config = dict(
    arch='vit',
    model='multi-label image tagger',
    dataset="rendered roads seen from a driver's seat, with toy cars, trees and houses",
    train_examples=145000,
    image_size=40,
    crop_scale_min=0.8,
    horizontal_flip=False,
    norm='layernorm',
    norm_position='pre',
    activation='squared_relu',
    mlp_ratio=6,
    head_dim=32,
    fused_qkv=True,
    bias='all',
    qk_norm=False,
    parallel_block=False,
    dropout=0.05,
    inner_norm=False,
    drop_path=0.1,
    patch_size=[4, 4],
    conv_stem=False,
    layers=12,
    width=256,
    positions='sincos',
    pooling='class_token',
    num_labels=18,
    init='torch_default',
    residual_init='none',
    optimizer='normuon',
    muon_scale='original',
    lr=0.014,
    momentum=0.9,
    nesterov=True,
    orthogonalizer='polar_express',
    adamw_lr_other_params=0.00092,
    steps=16000,
    batch_size=128,
    epochs=14.1,
    lr_schedule='cosine',
    final_lr_fraction=0.1,
    warmup_steps=320,
    weight_decay=0.0,
    adamw_weight_decay_other_params=0.01,
)
Rows from block 7 of a small multi-label image tagger, named by matrix and row number. Rows with one number belong to one neuron. Each number is 128 + 24 x the weight over its row's rms, rounded and kept within 0 to 255. All counts start at 0. Numbers have three digits each.
After each neuron's rows are labels from the 100 images, of 14976, where the neuron reaches its highest value: "patch colour" is the nearest of a few named colours to the mean colour under the peak. Only what is clearly more common there than usual is listed. The data: rendered roads seen from a driver's seat, with toy cars, trees and houses. In brackets: how many of the 100.
# fc1: MLP up (model.blocks.7.mlp.fc1.weight, 1536x256), inputs 0-127
# fc2: MLP down (model.blocks.7.mlp.fc2.weight, 256x1536, transposed), outputs 0-127

fc1.495:128131194124125139126146182124079099105152168172113152128116141099118102106094089129163131132158148145131132149107174108133119053099128106149132123132178136101123125143141178159162146117103133111087119093130115121097121162114133125130118182141166095139118130112141144104111122159137087157118114105168153159139114114189096139119098133135128156134106126144118111148088151103080069118120
fc2.495:168152132139118094080155110143128154151106130101131082127122099173144133141135147128103113160096172154149111064118086136089133149153127119140138130122134169109127148126124091146119174130173153138146110104124133080157082119135141108189110121123085132100135119129097112106145098118121118129117164092106140141141118152153130127134177131112154108136071153094114141121158105154138136102163
patch colour: grey (59)

fc1.91:171145097117158121091101135099117123126094124131146121151144135117177129131148160152146175095109148162143098173134106138126146114120126156081105132113157159116129065114163146113175152118107136136174141124129133130106104167148146139122142169115151121084171135152106135127126147096079113098158116152111138145124164105094107093165133137083152137113090116115157180129120137112152109113108
fc2.91:185140162151156132117123122130139156123160116122122146127117113113114144095176112135144162123086151131140173156150149100118133146122085144155044102159171116110142074134125101147145101143155103155091121134104113117124097118111076095119124127126133117128122118106126148113112137117106124139169191135110135150141121086175123143147148090138118116089111124144172108103143101134129150105183
patch colour: brown (79)

fc1.679:163113114126141136100138120137097079154100100101131103139132150135151141111152168166123137145125102116149143117114129116116120116148090124125119150129130165119102123089097146127135157147097137137145143103168113126116143140160087080124140127173188117115122145140140098113136133123119130100073155138108149181115163099160113142155152084133101114109123154117164135121172113060183125133104
fc2.679:167133128096143144154148141101159154133147166140131165161153132100145131150124130180126139111091149128095121128138067138118149101166124113129121151139121104152134120141120160122087105125140115114141128140140115111140119106117129108122159148136120106077159147088151127142115150118087137136149173111118124143098129117111134104159155102132111147143101124111122109129136117112109109129128
patch colour: brown (63)

fc1.720:122110087156163103113126141153159129134184136137144155142116137115114133139133129120123131140106100124133156154117139123103090109135138128118072131133151127112116158074149119112147102110148137133156130150131187169109113133152127097138135143125126136132138112130147089112092089130106135144114142173102141083098166195120152147124141177105094134176107129115101096110119100144086080117100
fc2.720:097078142075114168153119129140139062133173155114139147125121126109145146102122117143132149114129178152139147080142125122137162172144103148113102118143128155114115128175092132096104151122146121116151141119166156103109165072128081141153133117126178126180106089157115137158103141153161120142148085127129145136155134094177142084116152138137127135164090138113149157096150172149164100143128
patch colour: black (39)

fc1.302:116136134142075164140169123128110116095105115142138133111104103113110129140193164141089145175136126128102136163078083101159138132110116130125131145111088138160109080149128126119135145168135125116116170124127142112126125164114082119124108147090134136123111140066125164143169125149095170134164104119156121111170107130164147151099134102135133086104097101106138135139075111149133100092140
fc2.302:129146114134148142154154127099143114154139139116132133072138124109155081106144153148096127154115164104115135130129102139146110152097146118144146119159180132153166133164124089102111041158170126184119139125120144156130152126168145119111139113108163101124142144103132158129141129130123184117137097081155106140079101150154143115127141142128176158172126141158102144105150129126117116117137
patch colour: black (46)

fc1.43:128146096177063137105133132102123126092113145078154117102086142093099138138145128140144143118143117129125140133098125133122143136067137122166120178138131151150099151117150164123129159132146136128126135158153098133148117137109109129109141127115095148170153135125117150113130125191140118136140136114092162143089180138101144131116133034080100105121172114158141133115147122153061103159106
fc2.43:141110159154146170077128117132117116143162107159101141150136109138117104115151156156153112133119107083091138115156098103109136101152118152108141101144130139120200109169110129120128119107136121116067112116128167107138119093137138137084116128163142121120125127140114167136122120058113139148122125168150113089153144163128139115141139150130141135114108115129153137135112148110148148098121
patch colour: black (32)

fc1.49:143100120101158134162122174139139146100095129135154120157110156151116172105120162137152131107141149120122101161117127143130112147119138149150112130163105110126158163134111122122138106122176112147139102127167082145131103120156148144124130124121096133095152106153083130108113075102142142120152103163095094110126137114163098093139122138099112172162118121106126116147095108164150140084094
fc2.49:115100115124117200138200138122089153160131108113138121112159158099146141129110073109085112147084113135112163113138115107112150112122140113128162128087128140154094140140114139106140133148079095149112107118133150131134122140120074152109129156129119130146102157108146130133145147135185126083124121140150158098144115153140136114142125110141134127118158137159134139105178145106185117144140
patch colour: grey (52)

fc1.583:148122119124175133114120120134137106169143104113104169119102103127116156109096139124094144076145142154131153159135145088098114126084130100138141142117166134160134125109081073113120161170128161135072132166142089133111093153083139137131161109129114141132178110119156142143153159061158116123152097144107087111153105102121102170132154075114166159117161156127090123117156116115145157127090
fc2.583:104101138086112105099143170151096157103087137169120158146119125162084148093112120163140145104114120165103106111105097149141135116138166143128122149104115131140083119114101139127090136114159129170083079127143124116175162151150161128152184144099163114095160188131092086119125119128104136089135127092133106124140117168097197095155139135122106135140111087125095127098137105162123123110133
patch colour: pink (25)

fc1.593:137112131138144118147129113168141087150145111087169175150140161148083109123151094130126143168147155164165112112146129145126105093126118124073128132128083096117146131127125146164100080112146135093098128097145110176154134147115113120065117107137139141085149111165155114115122104123166140143156187168124128109129143103145109110141173124119138156117149126120142141149146144137145155113145
fc2.593:120104098104143110122167178108192122145136131147128141141164131161099125167133115122144194100128115107103134128150155129115120139100095110131149132091069112096116119143137137090113115126099134095106129132108150139114110128140129168124105156137071123147122155148131131141086164095116111144132132111110154120119162101139151119096093152131109105179129173139135087130148112129106108135134
patch colour: pink (26)

fc1.145:158104118147105112123121112113111169102117147146067152160131110113141121143151123139121176153122156138120130136172117104127136127128114088099130157147157125126133108136168104173125123136161155119123166129123111070132126155107088106129154139104118090139135113132175135170104172153130125112084131149138105128142092148178147116156139106124136128103117146164201132115077108128138132125117
fc2.145:105167139081119119154120151154145094122122149138106141144110148128170111162146136090160173135158102122136147132111137105162145079103154114116138138163110122078113098106112131127106161157145113189116128162129104146162133104182121127152152136104122122122136121194097141153119097134127129158126130120117059145172173122123118134128113132089135143143147135150090109144172115104133127124137
patch colour: white (32); pink (26)

fc1.290:094167091141134162125139165130150138108135117136144124152115118126108106162168080146105143143144102121149101068142132142072105131089153148117119158113134130097145144105132122140087160141096100134117132129112085125135161110167134112077132129151141134129167085093107108119143118097131121130091117113149102077162118088141118101157154158141114134146134134169165138126108149139106095149148
fc2.290:105129114137138105145063111135092113134141127141073165155127142092103086108116163115103140096108136127105141132143109111127110176147096128097096189170153117141085141164184126115158141102109149123137144119085128120107131111108131143129109137096145137094078149106141146158129099125118132125161132099107187194101122142107133116091087085138151125140155132119116125195152124138151174107115
patch colour: green (46)

fc1.550:138131141148103134117141117085183106151156124119130117177171114129119121111104137135108136137128130081114162104125165154101125114129106123127128164137127134073133126122148059144107126157138098139158173157148092133142148146135123124133129101140102164086141135158134106100149151123184142175099128089121163105122125137084146115159122171140120111087133137191118113117121096082137159149106
fc2.550:128133086113095111134132162123177158110143111135101082157143136109109118127136167078123124073112146133138127092136115086147158134140145172128111118126148150144154120168123144120140114094120124090154127159090178151101136121138140157093131112150137146081121066147144098111148084131114121144136142101116131140092164110113112152108151126106151123130107146116142146135131154129158133132146
patch colour: green (25)

fc1.671:147141095124135101148143095112138111134121144168143122100148096103144066145113135137114144191127149144093125135141117136207163128166156113100065137116111091125123145083123110115109126102130153106128156166110113118142142132125102133104116130116094135142120130108112144161141146148139081122147182144107117092102160140127143162123152108178133137124113120134106098139109113141079137096113
fc2.671:076103157090109089122111113173164130124150114106117138164117132166097114138104141132093123114132140136163146131171132121158126147116173148173142110106135154173141153105115122131139153144125095133129130147141121100127148094167082085128084144124128126130179138131141109123096114110126123095132147152137106155176152077111117134113089097134114111114155129120099099124168126144152118130175
patch colour: pink (27)

fc1.327:146134127160167157128118140132107163176152129132123106119119110143125128092097122117146118144149093125153103123117115051110138186127120158156103132140146191099115113119172109147117126145077137133090121136119110061141084121097117169137128134112111081164115149115127106174154107125213127086134116099100094137113123142176142130103149132182139163133107165140122151138115152114122150074131
fc2.327:151112088085162070143149093115136117108169089130101158108145121140141139125142125154131102128138120125119162140137157131116119135111179109126102126107123097165122156125153113131157123157138122111123128110100096083114146140108141116210100105140166116130124143144188081072124112107121136132174115143098127139149162130126148133136078105141133120171108134145113129117111122102134151182180
patch colour: pink (32); white (25)

fc1.106:099095137101136142148142159136116099125141094171150091160126096141141166145136151085159112136121136115132163097149116098118144118158096121119109118134111113120129147138184153155141122128103141137142139133147098123134149159145114175103107106142112153120154171083171145121120122172117135161112135124082129152136105135121132134124110109127129117102130122094123103142153096103097164137136
fc2.106:110133128102150104151165066128140097131143096117127129104132138135153125136122101163160072129121124091144085098094105106151140111127196147111111128144110156145121113163138106157176161097119172106164118171123129171116098088137139110137149101135121142090135144109153125159142132105105138095108142081118117132100121133156134093151135160124179149170130102111119085156113136115105141106158
patch colour: green (57)

fc1.761:140103105150091145117112123168153145141148157186128102139121115111159173116158133126101131133142139137107103112100138115096128104123130108101131147106098108104149109101110098139107108131126173147138164144115120144111155146128135101133112123135155152142137149106091164159114152132150195102085147148097144093156122104140140159100151114125133141159113141108131167179111142099121198108137
fc2.761:089149139131137129145096101159148133139131166136146101115148115145084086150167134141138080156114140129100133150140099133111150116166147120122132095123114156143138156071098119158112141110137119140127135117141116145151098158138107173132124166140135156141117118118168136149092119077174161074106132170095122176110112150088172145128090119114136125082148171123140131136133109132153169121140
patch colour: brown (74)

fc1.147:152157097089167133162117118128126143115142162142159132115139164066100105142146143107120099124157110146094167130140125127122087162092102119100095098154105129133119177094150122159144135108130157106127112162136112103088124116091123136138158156147121127116118126138140150144171180119129124103169151110122106136105126140134156147105103198159140145161104153105106088109112137143103117129156
fc2.147:107133125145137138111123143164141117127116113147130174136135150182106144189092146143118145108081123112124132166144117102110162089157118122109143132107104145145126113132130124096123125093166100171131127101121103149086087114093089144164109112134160116127116099122128140137139059121126160166144083087142106117117107090148160123107133106119159197153165092137137156156171124129072110117092
patch colour: green (35); black (30)

fc1.335:133180114172114129077117155098121107118124112138170171114090113095154104087107141119159097091087160128133133140139124072088160095142139118112160119134111137120126169114084096112179126139117136125121110138149111146123125077136164120148129142097123117141097125092127116160118106100184150178106115112132135134180127094191182156132112114131141127190099164086123152149141122085134151136134
fc2.335:110130083144103117113108143130144094146091138157110122127162149131106155096116092151139131118133125115096089136116108150124135115170167095066154165112127124129094117159147066126134115166111144118147128111143095107130139159104120142105136119182136135183160127126145146114103111092106134196155126110162124134128090122168172109142093114136094110132089105145156127115134119133108139117149
patch colour: cyan (75)

fc1.527:150108137127114143206140097115130111144127135176101104141118159176162114105141137172140133097144142125135093146099118141152123139102134167156100106104143117092114107155151132094124197119147163142112119125142062165062120094142142127158132112146132131158117140115049169127115108172155123107111143124168127137141121139110126141121115130138126116119145131108134126112152115155163123174154
fc2.527:115126128157129106132155119138152093156142089113152182151148074116099102140134126137134068116121137123102141166107133086118116129120129151127093093113119163141121140105147142143161120099135174132110122122125140134142097133150107118055087136127109137097149119117148141114130163140152102141105090125120156153103133154167112154135130120116156138145099178111129141103108105107111120123099
patch colour: black (41)

fc1.122:200173153182123125149097169101106078097139117091146143093134127148148132092112107120153110073110125116138123140102108108127149142141142153166170123116123135144120107079094121130142133129125119135150131156173103125135127083110174117161127142110158141117110101128154131131132108123115166136098134123067115141119118086125169118143096091124117137154097144116114087161130098112162151125098
fc2.122:145123106140098087134081129128182128091124075151146098114124129160112119111143149155148122129145115143152117115090124109150136096119155086067139137159101165161152163131131136124125107148103094143130117107159133140110125144109112134107160167140113142113115105103127131116093133113125142141145128146136159184095091076179162139115115150113150144095107148123110130158143073079131146133114
patch colour: pink (26)

fc1.767:116148137130117096120121135135113169115119135151133147145085136167138132146152091114135116155124110137117135128102143121128123125096136154108095128170157101146159107099127158097127151092143098153132097140130125149109106149203094145136186149142114091112127165092108132127122175138161090114118171113112161144119111090089160101160133106103121112081116173180141106147121149173162132103126
fc2.767:165106106151132161145126166146140121109136103160145096127136106123108090131111137126130141157167144106099119127157126109104118108167092115143139098084124171090120146153135123143066111109107127128103138082099159123130122108132105081149106112126143169127138120138124143129139078164158127115107132144114153161169091131184115101131119139124195141133115114124139128122100091185156111193114
patch colour: white (42); pink (26)

fc1.462:115122119135142108145133121115137125141148153123176139115149141098138113117122146120125124129150121153106124118138121098141119140101137113127132133151059108132140174118146154141129100151120119106181112108106133141100153153109119151104115101117134141096140085110163143127107139122141114129157121159141127155124101132083109163115096118119124138084115129133103150148113084113168129130128
fc2.462:202144130116135136120098161144113136126161150157123112154152150153104126131137114123119116148136118123175140160114170150087115137141106100150135127155133136133129110102109132139123183116153143132095158141111092129171134145075131146108119115099127161116148148128134117124129162125097101157155122122117132177090128114176124130132132143146143090063164111110142122130140160079146128142145
patch colour: brown (70)

fc1.635:140102111132076139117169143138072101128138121133109152137153132092173130109126134115122132109136117138132096117163109159129125099117171128120148155098101153159141135097090125150142107126149137123114086125131122123149139140147190159147109131148137097115148066111139124097117112161153156136130118135153085135157112148131102151153115108111114155153134160076099135099130179100119066144107
fc2.635:072133129166117095130100133118109172119100129123178127153144147162113183070106125120157139142137165123126137111132098113153147139108138130098129143110127143110074145114155118110106152135108122176127119164099116113096124112107063115090145141147094152136108160091109134169128123101155127155138154113133124112115134145119143132107126178150128085103138141160143102123120135158112148134106
patch colour: cyan (62)

fc1.80:124130171147134149106175150130127146156114119121092118121125092110108137121161148103145137145143115094150172172138115121117117140130138173139120108125143116145130130118104145120121108150110122138145137125130110076142138090138158127106140118122134152119124098113058095098152105089079168124065083113160113151096149096140141094110130124138127149110114111133143175159208130162140140148176
fc2.80:148152117124106126167138081113117137069144187092169138140140127159138103142088088151074131140092179140123149124146164107132113119130063118116131108143116135122141164134129129129107143110145131089111129122115123143116124152118121137144171138118114132181138166141167150179126128163108119119145135121131094114124144114140104095151126115140095174140149121115134096129136106137127088098128
patch colour: black (32)

fc1.66:154130184134119080110135135150111143088097137126126103144086115150102135122138153131132133156125169104106110158154116061137087138139124146121139131109158159118133136129111125123136136164133094109169131111122099139135147164105171117096138073115164161151100147157130145172130149148094121145111135102169110116157111152101135105106150108104116074097147143154108141105118165098153118131075
fc2.66:124150119137155137131138155135153128141140148099140118105148119155109138148075109156115104140185108094179107107163134157152078145105159152091088185170109144114124101113127148148108107151158125101150156104127114155127133120113143150126170138113124136115095058136121121117150160126123159145140196118149111100081159061122121138144123096117133181134155145112134166124111151112109186130144
patch colour: green (29)

fc1.138:125124125131122120108165162135105110152155142119158138113104142112086143084195163123135088120122116128095096151147145090156129152141137132107141112149155108072081124147113156128099143114158112115102191120149143127125137124130100085146107097100175098125163154149107092141157139150085137118083129155113126127119121120090128144156096130135126148166109093146088117176099155151118118112112
fc2.138:099152103124180130116128097106084077149135079111157132107112083094114131145121124120156127155140124087148148106145106145122137147153136133100103114072102138161119160115108121151132111127122148157116128141108132157157110125102132143085138143101109119155131129119115149115132141141080138114160118111195131082134073093150165161123137110131117088082092157114131118113127103145144162125163
patch colour: brown (64)

fc1.744:139150104097103133098127112107170093115145129138106178130148152146124115085103159105142122136153160149086116123108161109143101143139102105120105136109145153122115163104141129134126102129141125132121113164105123127157174142108106148137135116120097169141160131143156171123142142118129170157153186165125144183160103104098076125189155177105139113139121102098113123117097107144143137135132
fc2.744:133139110144061137172110144134145107106082082136091106156124137116066148086116134150153105085140146147139133149139122114145105104133184126126121117147118084174180126123100137110149125095107149111094138168156115120139134149117139095112122134116142090129129149140116112102076082131112126135102127146162113175091120144110111130096114128109088144124154130187137118103172113089134148153154
patch colour: green (39)

fc1.511:167140151146151131133123108123146142132150120092172126120123143098167136122091116141121096128094092126120142124157139144144139096121140146146112114126125127119131143143154146080152179118111109155183100146090135140123144125092132153091096087088108150073155124087131157121098108132134146124075125142090149135140115134108152113142124176174123162161094152077144128097117110068145121134111
fc2.511:120105155123097152124119123149160086111111131175128120097145127172123167092117176130172133106096159100105175110129117083143106171196128095154102130098132137128116157159115128137161137112113100131120184123110125160069143128151149135125140121143116095136057118130116150114143132121143114155112190123120159103085154081134156118116098137120113126128111139122085151115160169124104143102079
patch colour: green (53)

fc1.309:135129139121102072139149108094130110115142164180094097091173111165162154138126137104119072133114168113091162170113122115134124137126152086089121119102151150114168120142145142164125145122092150130126104094149138128143150094092142134135125092123093127113167106109124135140107128128165110154138094126099080103123156098111153123159153110153109117128140180068150155117122107124136165118135
fc2.309:090146175104093088146106096162088099131145102088095133145108132146115146130160123163153120126125134122132111095151154136115137122129082118092087125132162100121134161107116132122116103150141148107127106170143106110155112118168133123104100122111143134136122169159125123173165116110132100172106112122106140147102153136056127126100131093154168125188095106103124139131165118169104117125114
patch colour: pink (29)

fc1.446:133120109147098131162121087119110128110147152136145136120125118119130154119138086137130148134135115149096123150138071094131130158160086165107123107116109132136106097099165102135123158066124135108085106130125141132147170111131157106147110091143142099147110137115108108145126132143128087121091130164088108164127155101138157132117113144098089106122139138101133116096121159166105160138141
fc2.446:112079133155141135131119153153094169130168125159144076130100177154139141101144176121091132119144097152104103134182093123120089099112148141135133142175126136127194130116137127088119126167083098116150118136169131161106135143137127096121114144130145123126132112138119131126134111130146121128111159094140157143163113113100152147134126103103140159101136112103145126134134136127162138131154
patch colour: brown (73)

fc1.98:111103126134104127087095120169117137168133141169148109090122093131121096101077101164093128126137144141099118093173127115168152116134148152149122105095108108118140130130157090132099101120120170083140139155130089098164155174173132134166096104146141137137132105073132133149117172186111129087082114148095117085159192172111114100153131099128140103118121094121129092112148123137141149130134
fc2.98:088145160141141090161138100129157153116115093110085138076132105148093131129156152163143126128144144125099104147160133088136144172140199177151111153090151145125079148126142122118117118089138098155106128124124105114120113131139104118091131125120111102139150123121072126153129128116113160156153123136096114110123120108131156123139118142106133132158137154129146115151174168107099136107164
patch colour: white (36); pink (33)

fc1.170:142165158145156120138138153092136111131155099106132114120140171121139105190111137112150130130106107155122101102137138152144154139088115140113139145160143154119128111137139099157127136143129129145112178159115100100176144118134137128163127108102147114116112133076141120111096149119109155091101125152096114142073119135131132133123097114129104093155125106150135123113151110143130127127116
fc2.170:126136140154113159147166147181124152116153129098123127143170144139143166107112137137113100137089063138115123111084098167140088128130118137151104105132133132126082154109138137090119107144126124153160133091116142145104098105101115133115118145103089111154095100156087169119142127156126131147152127135135133135126126156137130131137149136148150124157157116130133136151052150121142140128136
patch colour: pink (29)

fc1.735:167125138143144121114104110155140141150127095155108127126140094123146112140138165178165132162127126127097120156115132093123149155163196125091121092101146133108163129144124108113133109120172136132163140101123165127091125121104081160128107149133135178152131128121119150112119137112136172109128139074171095138137115099138089134084121159124122131102106116160139170119137149124172088112129
fc2.735:125140156099150127132170164148105112097157196084114126088094125147141113086149137090124126127162105142132121129168135127150129154114140088122129113122109128168115108119154142150141121126113097089128179147122109120163137152151123128119190125170140113160117112156150147098084119126078125098159111149142133153148126074153120131138106117108109168173110133138149131143118133150091123165157
patch colour: brown (68)

fc1.415:126095139131110137134139127111154170130101103157121120092166128134149174142149108136188109144141127150121095108152100150079133087123145132108086123132095153097124143179129129116114150138108132118129112123118148103090133138132139098120112125143112131114178168122140145096122136117142114150128141174154121129081093100145122115134087111148109101110087130064139135103125163109124122170169
fc2.415:164075085119145143127131168112155125128115161140145109159147118151130160141125142143128107122095150129114130111099176103137136082139147150088131167155102127151091140144121148108120125160154122114161113155157124131103140108147148132140093121140132091100094198154117133149152106119139118156135137089140162086103136150127127114127161114151123138110135181066138160118122108111131104125126
patch colour: green (30)

fc1.57:150165126116145124131114100158130125122140140132155111139095141141145151109166146131139134141096117173145122130139113116081129109126132122104116140142158109104152174098134140135131099146180157165110124125094130148117111136139136123115134109166117111091147142149137071140106069127124159157074086120073120122138138145169094124134123124121109142127110132182122115144140145112147108130159
fc2.57:118111192093113138115133158116104118132128161154099158095112128098079152124097107138143163154148181119121138087107136148163165065103123164133125131141117134135108130103105121100125116092137136137147112129128082124128080169125099120132154148133112142130132115116097167151174097119134121128130137167123156121114123124102153134096113108102182129149101132123152131096094110125136118102107
patch colour: black (51)

fc1.331:125173091069144128126133134093131108121137118109131129155170096161145144099110103127105108137167132122095123162107116113085137138138089110158165152146118129167146101109113119121099108153153118143112142099147122148125122135127137130150117166123131111162152152107150140120162156150140129129132188106147116123112095155098120132096156106136100062083119112153123138163087195081125123102176
fc2.331:116082140120142143097158138113113142137117105119119157138137145121135104055146178177151122163184082108112138098121175075130181112121107139149126124096095146108124146129150095101120108174155112127108153116147123135126123136147152161110114111129119158111127145157084144146073098102146111126163132126100135106121094126161121143091110135065126127108169164185142116147071113154121129150132
patch colour: black (55)

fc1.307:129117157134155156093122126183089123168109122113122104121131103113148096135098132098088109113147102132117117119084114145104147178126100139131166110153144129141141117135109134150139077118085117137106106184144163104153155166112156086149118149107133156121127155128132124184152164115078109129064146139085103151122092102126171137133182132129141117146079135174159126115146131091151168166137
fc2.307:153180142128118084158135127120121148125143108130099115121124089077083150122162121163154153177128105175155116104155178133148098141105156114108164171110066114094103122132159129088094112172109107150116088128120110152149103125135130105139115160152108144168148156160146174106085116134132155127157106146097164114121093096127079090132102123139126120155166105117098128134122103139115154145121
patch colour: cyan (39)

fc1.279:123161103126134115110129136142150125124136114103111138167110097160107105100085137138101131142204148122090106119117114122103137102074108138132089150131100112120157117096110145122165156168131162163118137123128140156112113125103107138142150144101126122125147156100143175183107118116114118133109108154098131146154124124137112130109123141118093162125128175115180107123109126120113168160128
fc2.279:117073150133131165128145140086123147133104163152143163138115157130108118147160129128175124103129168113095132128120124134104163102133129147139118151152124146115141097125105144117127100150129134133124119113114127171159140141156119122085118118128133159117119136144161100124101113109118154133107139094160141098118157156140094098127121087131194109121111116124121165087109108124175128136104
patch colour: black (42)

fc1.297:103133100134106187162164130120110104105183160098135109074141116072115136130147110092132149110107166118130123110092105137104094161077101084104124127155138113143139101109122146176105150143127110150150097107128097126160124132073151142103135174124102104101151099116103105141111152138159153123092117137125113139123145162132145080104139147112157143119131124125100166114126132123142161104123
fc2.297:163127123112167089145124157156136173149127110127136138104108150127152097112096094128123109128152124137131122131121139109150160091140178106093105113135166132143105135146131116103137135144121146127077127138211140153108155162104141108111084097132139132137101104125171152141114120094138127107132156157173146094132123130149127102095072133110130088140156115120135131086147095145117188111143
patch colour: black (33)

fc1.695:101106132162119094109141096125058093133121121143149133121120123159132126080114148119110115137079153179171155116127147068109194152115174138099104128170097141113132166112111112088132135090126168133092166187104105123180104121126126143167123124109103100100120095123156121097127134135173172104113133105111120107137139156125062123175140125131148093126175104137178144144139122124116123085163
fc2.695:155149122103113079091164133123166089143126098158135172111128080112113112131125069163107122098154137155105054161146125151090104079111138103102109127154143136120159122099142167139150191134125153157122129097149115120203083122155107124134129118131113139149171111130100119156147149118118106124179156101110142118124140101116130095108119148158166154119138095111102090119129178112118142131137
patch colour: white (41)

fc1.242:129125133156111073122136115119158098124176094160109120147152132106110119143159124133118124167143148100135195182185121122121118110151141132135125063149099110144150176151132126109141164132148080125155127130152135146130148136109097115072101124175149163161109093074126146140111120185085110123109124176166105118152146132125160149150113127103131147126107116136116132136111175139148144098100
fc2.242:163130113086147145174140154108117104120103158120134126121153143117128133124103171126119126125125151136147098200102085110116126171106136171138105128128161159158128147115109109115106117095166127098110083172127145133095124157150150101139165132101122140079099088134102115091120142170117151131088085118141163126133112142141122111153152167153115106131108154117104115134116119150156135134114
patch colour: black (43)

fc1.144:110115160146160136161157122105113149144091101118112168116126160100147101120136150091078152130141128155141130114103118102158106101117115171124153103115177114109159145148096129129117143101128104138168157122140112158112159143129161102094101122149175110162093131137146116152166120200126105104100139127141109104148185099139104098104114125136134135106128112168165112157136110117106104166149
fc2.144:165110138104115099102183099189138142132135083134162142121110095156113115147091098138138122143134174172132130134117096154133123129116125161146155115134089116109119059122169142172124111133083135121113116123137105114141108143141115121110129137132115142071140105106140127076130115127112120154122113093118150074087144121131152126130137173086166128104139129106100155139085134129114145120111
patch colour: green (44)

fc1.278:163168163106103155144130134138176141141153141154129122145129134102099112117090104141137062115112147145108126138158150096107076124114124127142135120138170125072132141114100133115108126125135127120122144114166132136120145138147135071106117137174119130113137131123162172107162120111132130127115125131143162184170160177096105146111129124093082133150141101082168147105134124118099116134076
fc2.278:131152135125134090128084144110153162130132143145109127125114130103109186101114160121167109134095103165141124082117127107110126104146121159094129120103124157134127125147130159221118091103133117088147127139120159112113123078076095072148116102093126168115114113139121120158163138100140132066132157126147076126138178117144130106174113138136126128147116156145114099121139115156102146102134
patch colour: black (28)

fc1.626:153090136122127103168145125140097121127128085148155115118120117163101121119118136162180167098158128115128119140154138128128135096122109140143135155153111176125148125128116142112144129132089126122130143123167133117140156157122112138146158163128117127096117127109115154134120105141106130164098124145151131140132125138110136128158100157103124079182135153122121138123079156133104088101142
fc2.626:147175133120091139100147103082109118117127161128166141148134125091138124160177126113068132139155116128108117098113057143135118156144136114124116131121134136148149148148177150171160098126110117115175121133177105149105093150154130167153126144134125118139131129145182098133151150152124116137136130126123093094139144133159140098093152105122094137121177131127124113098145160151112171129111
patch colour: brown (60)